config.toml
model = "image classifier"
dataset = "simulated grey scan slices of phantoms with and without marks"
train_examples = 122500
image_size = 24
crop_scale_min = 0.8
horizontal_flip = false
translate = 0.06
color_jitter = 0.1
targets = ["part"]
num_classes = 4
arch = "vit"
norm = "layernorm"
norm_position = "pre"
hidden_act = "geglu"
mlp_ratio = 2
head_dim = 16
fused_qkv = true
bias = "all"
qk_norm = false
parallel_block = false
inner_norm = false
moe = "top_k"
drop_path = 0.05
num_experts = 16
moe_every = 2
expert_mlp_ratio = 0.5
experts_per_token = 2
shared_expert = false
patch_size = [4, 4]
conv_stem = true
layers = 8
width = 128
positions = "sincos"
pooling = "class_token"
loss = "cross_entropy"
residual_init = "zero_last"
optimizer = "muon"
muon_scale = "match_rms_adamw"
learning_rate = 0.0031
momentum = 0.95
nesterov = true
orthogonalizer = "polar_express"
adamw_lr_other_params = 0.0029
max_grad_norm = 3.0
max_steps = 18200
batch_size = 256
epochs = 38.0
lr_schedule = "cosine"
final_lr_fraction = 0.01
warmup_steps = 1820
weight_decay = 0.0
adamw_weight_decay_other_params = 0.05
Rows from expert 10 of block 3, named by matrix and row number. Rows with one number belong to one neuron. Each number is 500 + 25 x the weight over its row's rms, rounded and kept within 0 to 999. All counts start at 0. Numbers have three digits each. After the name is the row's rms in percent of the matrix's.
# gate: expert gate (model.blocks.3.mlp.gate, 16x64x128), inputs 64-127
# up: expert up (model.blocks.3.mlp.up, 16x64x128), inputs 64-127
# down: expert down (model.blocks.3.mlp.down, 16x128x64, transposed), outputs 64-127
gate.7 072:489499515461511505473493531479541485479490526522463512526502517522522503511493478519545539464537504493524533500502498484487556491501453506483488544500547530515491486482501506469518527455501517
up.7 070:503541532491535433494513463492533499476503522520479494522513505486486496487484475539543520504505456472495503487492462494496571468481458516514513559483525497508536483488464505510538502479493504
down.7 062:507514492538529464442500493498515527506484500500516491514498433466478479479526544532518500489508486513494462491493492531511486518524513491489508466498494500526508535542521489522490510475542472
gate.8 096:490499453486532454537495494492459502498477500540434504513481523471476454473526521488482548522486530511512492504459528546515495511516497470493500471520480501530521536467493519452519518522507496
up.8 092:468504515490494530485480519475521505503485516454493525505504494480474503486464452474513475487544539444523540493549474449529502487530449515551527517463470520531514498497540503532486523462499514
down.8 097:470469563505521502530503467484500527492517499503458490514498510490472492499492499522526484514433494562536466480530525487491456465512502495500516503525446546515474505442457540514510519512503479
gate.9 121:501494507480482492515516542483474487541477497509457463500480529486499459511506507525560473480451486489493528498514503485509527506517486477470516522531524532503495499465488490451517526502502500
up.9 108:485485490512482511470495445491548514445545512491528534518517483482510529501513471483447533499511493482501503502492528530473481510484503502545477486485499469496466501537521521528466465492501514
down.9 118:504549538448532533458508525497505479539520506506454482503494500478458505512521467553476479524508494545518490487520456506512543520504456518499518471521495497544454513487511472487524512478485532
gate.10 038:484462502498506491478492485497505514433503494505491483527517497523504510553458512487522512514475480516534485479537492496543513482501533515509452478475495500508537468481491435548506465524518518
up.10 041:496453527512481485508497489499538502537510472471517440498504501476503518485520524495517526482513481531504534538470501473492495530504512535530496532463464497466516489503531497514497503503516529
down.10 041:505507508522512522474509462488495473494488520452482470515476458512518531497508465506499482519510499480475550487487523531487463478555515505504499524541511539515491514472474529481536492501495513
gate.11 133:462491492520451521493524498442482495510514515512502469501493488452467476524451488467474520478473534515490492542550528494497495471502476523479479493507513497536471494521525500493493520545510507
up.11 131:491519477482503518479520483504498497502492498500501526506473516488504516535538467495491465544516496447479483548503517525521462562506514477510486497476501465497478531455517506528479521482490485
down.11 138:494535489540529486517467474456499498523478526518508499495504498497453514510475481451514511470466484470488486481524511494500510527462498500497510527457488440512495508517507538527496518527486495
gate.12 063:477542485472497497489491518486531493492514493495531471520483497484511522513526519480497447507528468482466494501568502470452503554507515510558520495530531494497542477506508508479514487482475526
up.12 053:481497506470477498506502467517549509505515493470511467487482527496530538524502503506491505478533488501481504472505448521458499526474503530492531507512518500506497509560517477521483507495497521
down.12 061:538501498425479535528502441478494503502496503513519506489516507499531531526539486507512490464477480481458509528523525508477493510480485460502485488481477507517495507499501476521485450495515509
gate.13 093:529535495525517488488497484514518500522500521466500485483445514520511511492478513516498449526503512559487482502548521483489465465525499542514507502462520481484526528530460505543483497491519492
up.13 095:493505547518494466492521504552507514505507509503528517520474510488489544504475522528511508476540496494468567468475464520522505529479508526459518486510489485479498487534498500486484511476502536
down.13 089:532500516521493502526436479543538519506493498492569509456502506500545539477527498501478512539495511524447486499471489507504485509471515469504471493504506485492504451504489511502478471505529536
gate.14 125:516476494500474465519508466476509531510504499521472516500528518529506487508492550495487475462531424487530482546434478511546503498461537507480498524519505495499516463522450444511512500483499515
up.14 124:526493522475498468525518469434458529500503499529489485523496507462514493518479519512464499484516455500508508515525488512494511494414544529453513523537491483504472423537469462477508503494505491
down.14 132:502438486546509541468489525520496504503533522486512576478498494481499507470501511477535510502537510527507498458462506524499505463501471467517484521462506506484498537480462494551494491495506531
gate.15 089:518505514426520493525495526512481492492491480511506496536477513500530499458529504541494486509517449472501479474498490503460482484491510497463487521465482519519504516456540487502526503503490515
up.15 092:483501506520533479478514460466549523511481521526503561493513521486502475493487530479526490496535527519491496515485552533525498539504503469517502448507448470524487478529492515487446523528500470
down.15 092:495561500501494490504547529494495484507457515526482514468490505505531524445480455540486493510535436487516478497471513511481498528477515530500505524497505491497462510502516471464445507467465533
gate.16 114:521471548514467503519487468519455516525489503502504474463488509543537514503507524532504505452442493482569511502518464532528519491521473490527518500474513519510515478494476475488524455476501506
up.16 111:461518492495527482465501561485526485477516482490499502536514496482480499499487446433481473546538490533454497487529474466465487491501512497452497491536503491498496508496499515527482524522497503
down.16 119:514488495526495498527490506503496496498528483543470521461486499491508510505489528488511525481445497505506488536511474467537540533498461495504472447512503467512486498470474498510490505465486516
gate.17 076:481461500547511480535478486505470500495466465518492475507486540544456511480518474481529525527487513505521487505518423471510507497522492469501503521482455511501469531494514541534502470495498495
up.17 075:495521490477465528515481489468507511499487482500497496463475520425542470518493520555487441524488457483469559514451535494472496528485530543462511484511519507514563490475489504481490494482504510
down.17 081:526514499495512469485575464505471518520545531518525521507524515489511501534463501495525557460471481514506495494542503516520474481514431491493494487484514465516507494474510487497496544503487476
gate.18 137:479523493477510524473494512495561492457510510485466517496539497545528539505506484494518461510557475479476442471464530497553491541542494461509476494502497487512543538487533503543467479515514504
up.18 135:540509531481504489509522530492461491506475522515543456498473501499494490503494561508482522486461526495521577507570478530436501460514494498471539469524489506498464504514487485471499507520473508
down.18 132:524539477528540507503468510479516534468457505451500538491489519458501493530477474502436481517529541471464468499523489494532498459510527534475489513473533468489493507497496502540472496500500488
gate.19 090:525522480481536511479485558513525490509511495484526487534518496523519471474513509507538483499503516506534420476516517486499492485517486503526503508478518531493529482484541512470490505497511477
up.19 078:456491492506502484495498477565497489487517507522512510503514480477510502485475504514527484501514502519516528529447489485447497512476533521449505527471501493488496525525485527489503483503480496
down.19 077:495488454487473499491458455519555476498484500494545523501470505502500528507493487523520510519469521531512478532449460480499496506508528520520503493502488504512481523484474462515460499479493498
gate.20 141:453480522485487487475502513525491498459514477460504510528496529505515512501486488495481492475539538493533445539456500499563499502499539505534489483523507492498451498506559476466490505491502508
up.20 147:555516516506508505539489508458516498531492478515485494473521465457489494525513536514498511541458497502489570461547500524467504493482452502453508489506480504490530479499466507513524481512481502
down.20 140:465509499480531500471498490521513533453507556479476493533498536503493452506493482489470510472515503499541478550518529512500482477497519531547464509465545541514486547509515493530490520523491500
gate.21 048:475516506513518506494499532484522525449494481507498494491508539482492505530501514514528522520529518539542504478475552505481508457476538515519467448520490513473483488554496462479497525491512542
up.21 052:466473552509494501531492522528493516494500481541458529500521520511549472511502513499518441469508508435474474496499490510512475498490512502493533513487508511541548459474485541533500533501488533
down.21 053:523497529485524493514486487497495543535490546530507536483506475522470504517463509528518529514528473491449499497494499463506492523454443532458511550492516518515530536508507536496498484505438461
gate.22 078:492491532524554503505489522545501541512483486480484479507500447448500480468473486521509524498480507456508448454415519534518483500461497523528501466479533486506457485502500471518482476499541528
up.22 077:495536485506484464485510490491493491479544499469470502519487559528468524496483460498505507482459470510514535555577498500504489512508470522462481518559466471492436519484506530523529505522500482
down.22 073:517474422510473495481479496531470512499498483509484472503499544472538474491503486507495533499489505530467481523479519518479486446529514473531525465513554490519528523523473522476493508534508490
gate.23 125:544505480496527496512476513552518512465516463519490540489503518526508486524518494507495521493491487559484481464515536503480528520480522495515501480473513468488441498487517460527495496496505506
up.23 121:529486499504455480472503481513480489523494503486489470482518489505535499549490517491502490459506548547530542492481484498504473490495501498482517492499544488529471467474501475519514507516519512
down.23 121:483484495509491525533495458488462470501532543468534495522469515505530550516498471481521477514507533500512480525505522502454530469482477523481509471455487513478525501488523528488508564491527504
gate.24 122:529508444471509466487517517475521514462516487469449464508490514470532489539481470540509451484537461467456495484527506513500509492489507496548513509497490512522555500467517505528490480496519495
up.24 122:454462523538488486511509503553457498589490554529537537484506490521489493459484519514470529522474542562516494499501490499515494486487459500486496471510507509515433494514490492488474511493486488
down.24 129:530505529511478511489483524472505507512409507470522482535483553493505518505513502492485529484535445490480533506471505491534533545489513537478524472497577490550487519503486458508466494458502514
gate.25 036:423511527492490499527542493469515467512508500512485534524504461499501509512535533516514485451531529480536463538500502478510543500500428529549497519468508521475518496535507485489522472514502484
up.25 041:481510535476452511505517464496510456488547509499536527511528464450512534519510516499502468467523477470509505474510476495487480490463504515529510504456540537534475516484494514491514508505539475
down.25 043:467514509488535473486528548461474475542454495545519507495538512539508530505531538513495516512512497509483477485510484489446500499488496466482475501515512489513488499531454546491538553482513521
gate.26 104:475515532487532453486495450454516514526479496502466461499473518539490511502501504507492509560480491515517562503516521507490475530458480496458533503527518513546481507504548534467530505527497487
up.26 107:463507492496528447504537456499509481522492485505452478492530532493494513503465512513498494540506508566507498539486546510503517498485481503490507483495537503553502513472546522479520497560511475
down.26 100:509505514519505538468512462529510523458499483492541515514481525458527514534464534478462501493465531503482516496472516509496496449481509515512481474514522506461537463481490511537492511472520511
gate.27 095:476486511524473496518498494526486528498514479484537483533528515521507508514483486476508500461485540535478499448521525470517502497513508526502479504557481450450486488471517461499475499490472512
up.27 087:482487516488507521515521461467484474520506533546501527484503544496469502514478538467459529468535539486486535517493531496492489512524494483537517478561462482495535506503497511480503501447505494
down.27 084:531444525477513516529502523516510475435517502465514502480546474507490473494492535517489481484480467497452526519523505490511540510528507516468479523484511474477493526534513496467506478485490523
gate.28 058:504508512532480537522477469486485496535511503523480444501525497502480511477506546530524536505482517542547449480520461500474461554503463520501461490500475545526528502518492527485553489507463498
up.28 071:525503518512483491472505480546506537477535463542531460488526512476524517512489489493452542483528493538514519472503471477459489479519494512511483487497488544462491471506459548523498493506499548
down.28 064:424552463527497526454473516482491512460493527438494521476515508533539481438504537445504497517535490508492501506530490511533513528480483497490496510495462524523465470515502492528493466493497469
gate.29 088:483476509544511453517512458502533544522505483492449507452544483494488471523487512520497488483518489524496537505446499554514503432491488515494472522530477499515537453497466501491504491494515516
up.29 088:522518462486479515520501512533460476489480534533532508540420517489472493470517529487476506488465526430514466495506506453464502524527502487523526465475508488494445538467510495520483522491496481
down.29 085:463482503485516524490474467466509534505480479510499472499515517570507482480501513514552493490525493489500465516545498475523580493558492491505484509515500498501507495509468504487494501515496508
gate.30 081:458486498496513512481535487494469521497524550521494488503516535481512489499511492554471506490521501532496507464465526491505462523435481531519488489509461518483514506508474538516546504470501515
up.30 085:534476488518527502498469520524553501508505450502494508448515516507500481542535517523517494513507494468475528508500476508516520526503534504500516489503511477527486519416523456516486477500512532
down.30 079:494480508475461523475522440506521506513533483455527535509507538512490500516491476448508490491539494539523476502522536543509486518513499523506515496527474466532473488532458534518486500458550534
gate.31 124:510519524506492542509509467472499493476501514510552511506500480491500465521501507506441500494525457525494515436498499495506501519450481539500509534504522517498549516538514541477507482487487513
up.31 129:511539502503504542537521483493485518465518493501526543504521476530502452515501486487450490478529484519502502471521534480510506527468467525503509530494528522479508513524510548497508480494475504
down.31 135:558499481471478464492434522513506518474513512504523451476477540478503465503513501520469564556500479474491521503458491498500527504478494555475531482506476510525482515482503566514474488503537504
gate.32 105:475522474505505468496527494473497516496524463531447514486517487450494488475477503508511501467466550502509499506537518481464465457507522508479483479469514519520531480539479526534511498517510465
up.32 099:514486524453522521491519521499504455489497527515478486505508478514493500482524524486519522525537478525528584493440489485507514530495480495487510512535457537483450522467532471479496527479510519
down.32 116:505498513522462495531482498518529544505503466487492521494503504444489507479464491498556473449480538510545504484513504497494490491498500503468508484495521460503529502498468453518501456530504513
gate.33 091:456523505522450504537506492448507496501487465514512501542525492535487538513492465483475536522509463468473530519511495501470490521500524506542482535523507493486461518508514448560524526477522500
up.33 091:468469527485474463508510500496491493530486504522489498523497489512511503514504484495491500560514496465484551472557480539468473555503534493490477516500521477491481497498504504508522495477470501
down.33 097:546458521511559474448485469508476524450526476537524463488478522466478488495494529517496529545469523524530495516504541537514496472504538515486503490495537489536459510518506467482482489491487505
gate.34 121:468501511505522483514505527504467473547516491515516510473497464484466464516444477484539508534514479522518500530542513462517528513519485445501510483507499525526466506487477523499516539532518447
up.34 112:473487500495528504516496502503477466578498519488521487472506494484477466486455479458519508503478510477502521494524532476459545487512492485508492507525493506522489511524464585480494535544521500
down.34 116:530553507516476453486477472526487517474510511438476488508491494493570494480512510490493497473472494510484476486466505543484506491523478524513467538481518520483536479559517508525456514561462507
gate.35 131:522514479530527495466498459471488476512458506534499492504502525531494504515492504474434517494497481520482538508561533491466501508463499508527493524503486520528514510484453495484466512467509452
up.35 138:492502499524550489495521478451533467512509501504522522514527460518470497531504458471472500446497522490484501498548546508491497526449477476510483511482479517514481491506501529510513516535482472
down.35 140:523509517475490464507515519498459460474481465477522454553500486514527491538525524509545529519554472529486479460507486468464502502476519524535524513500493511455494514523530517501529500500527453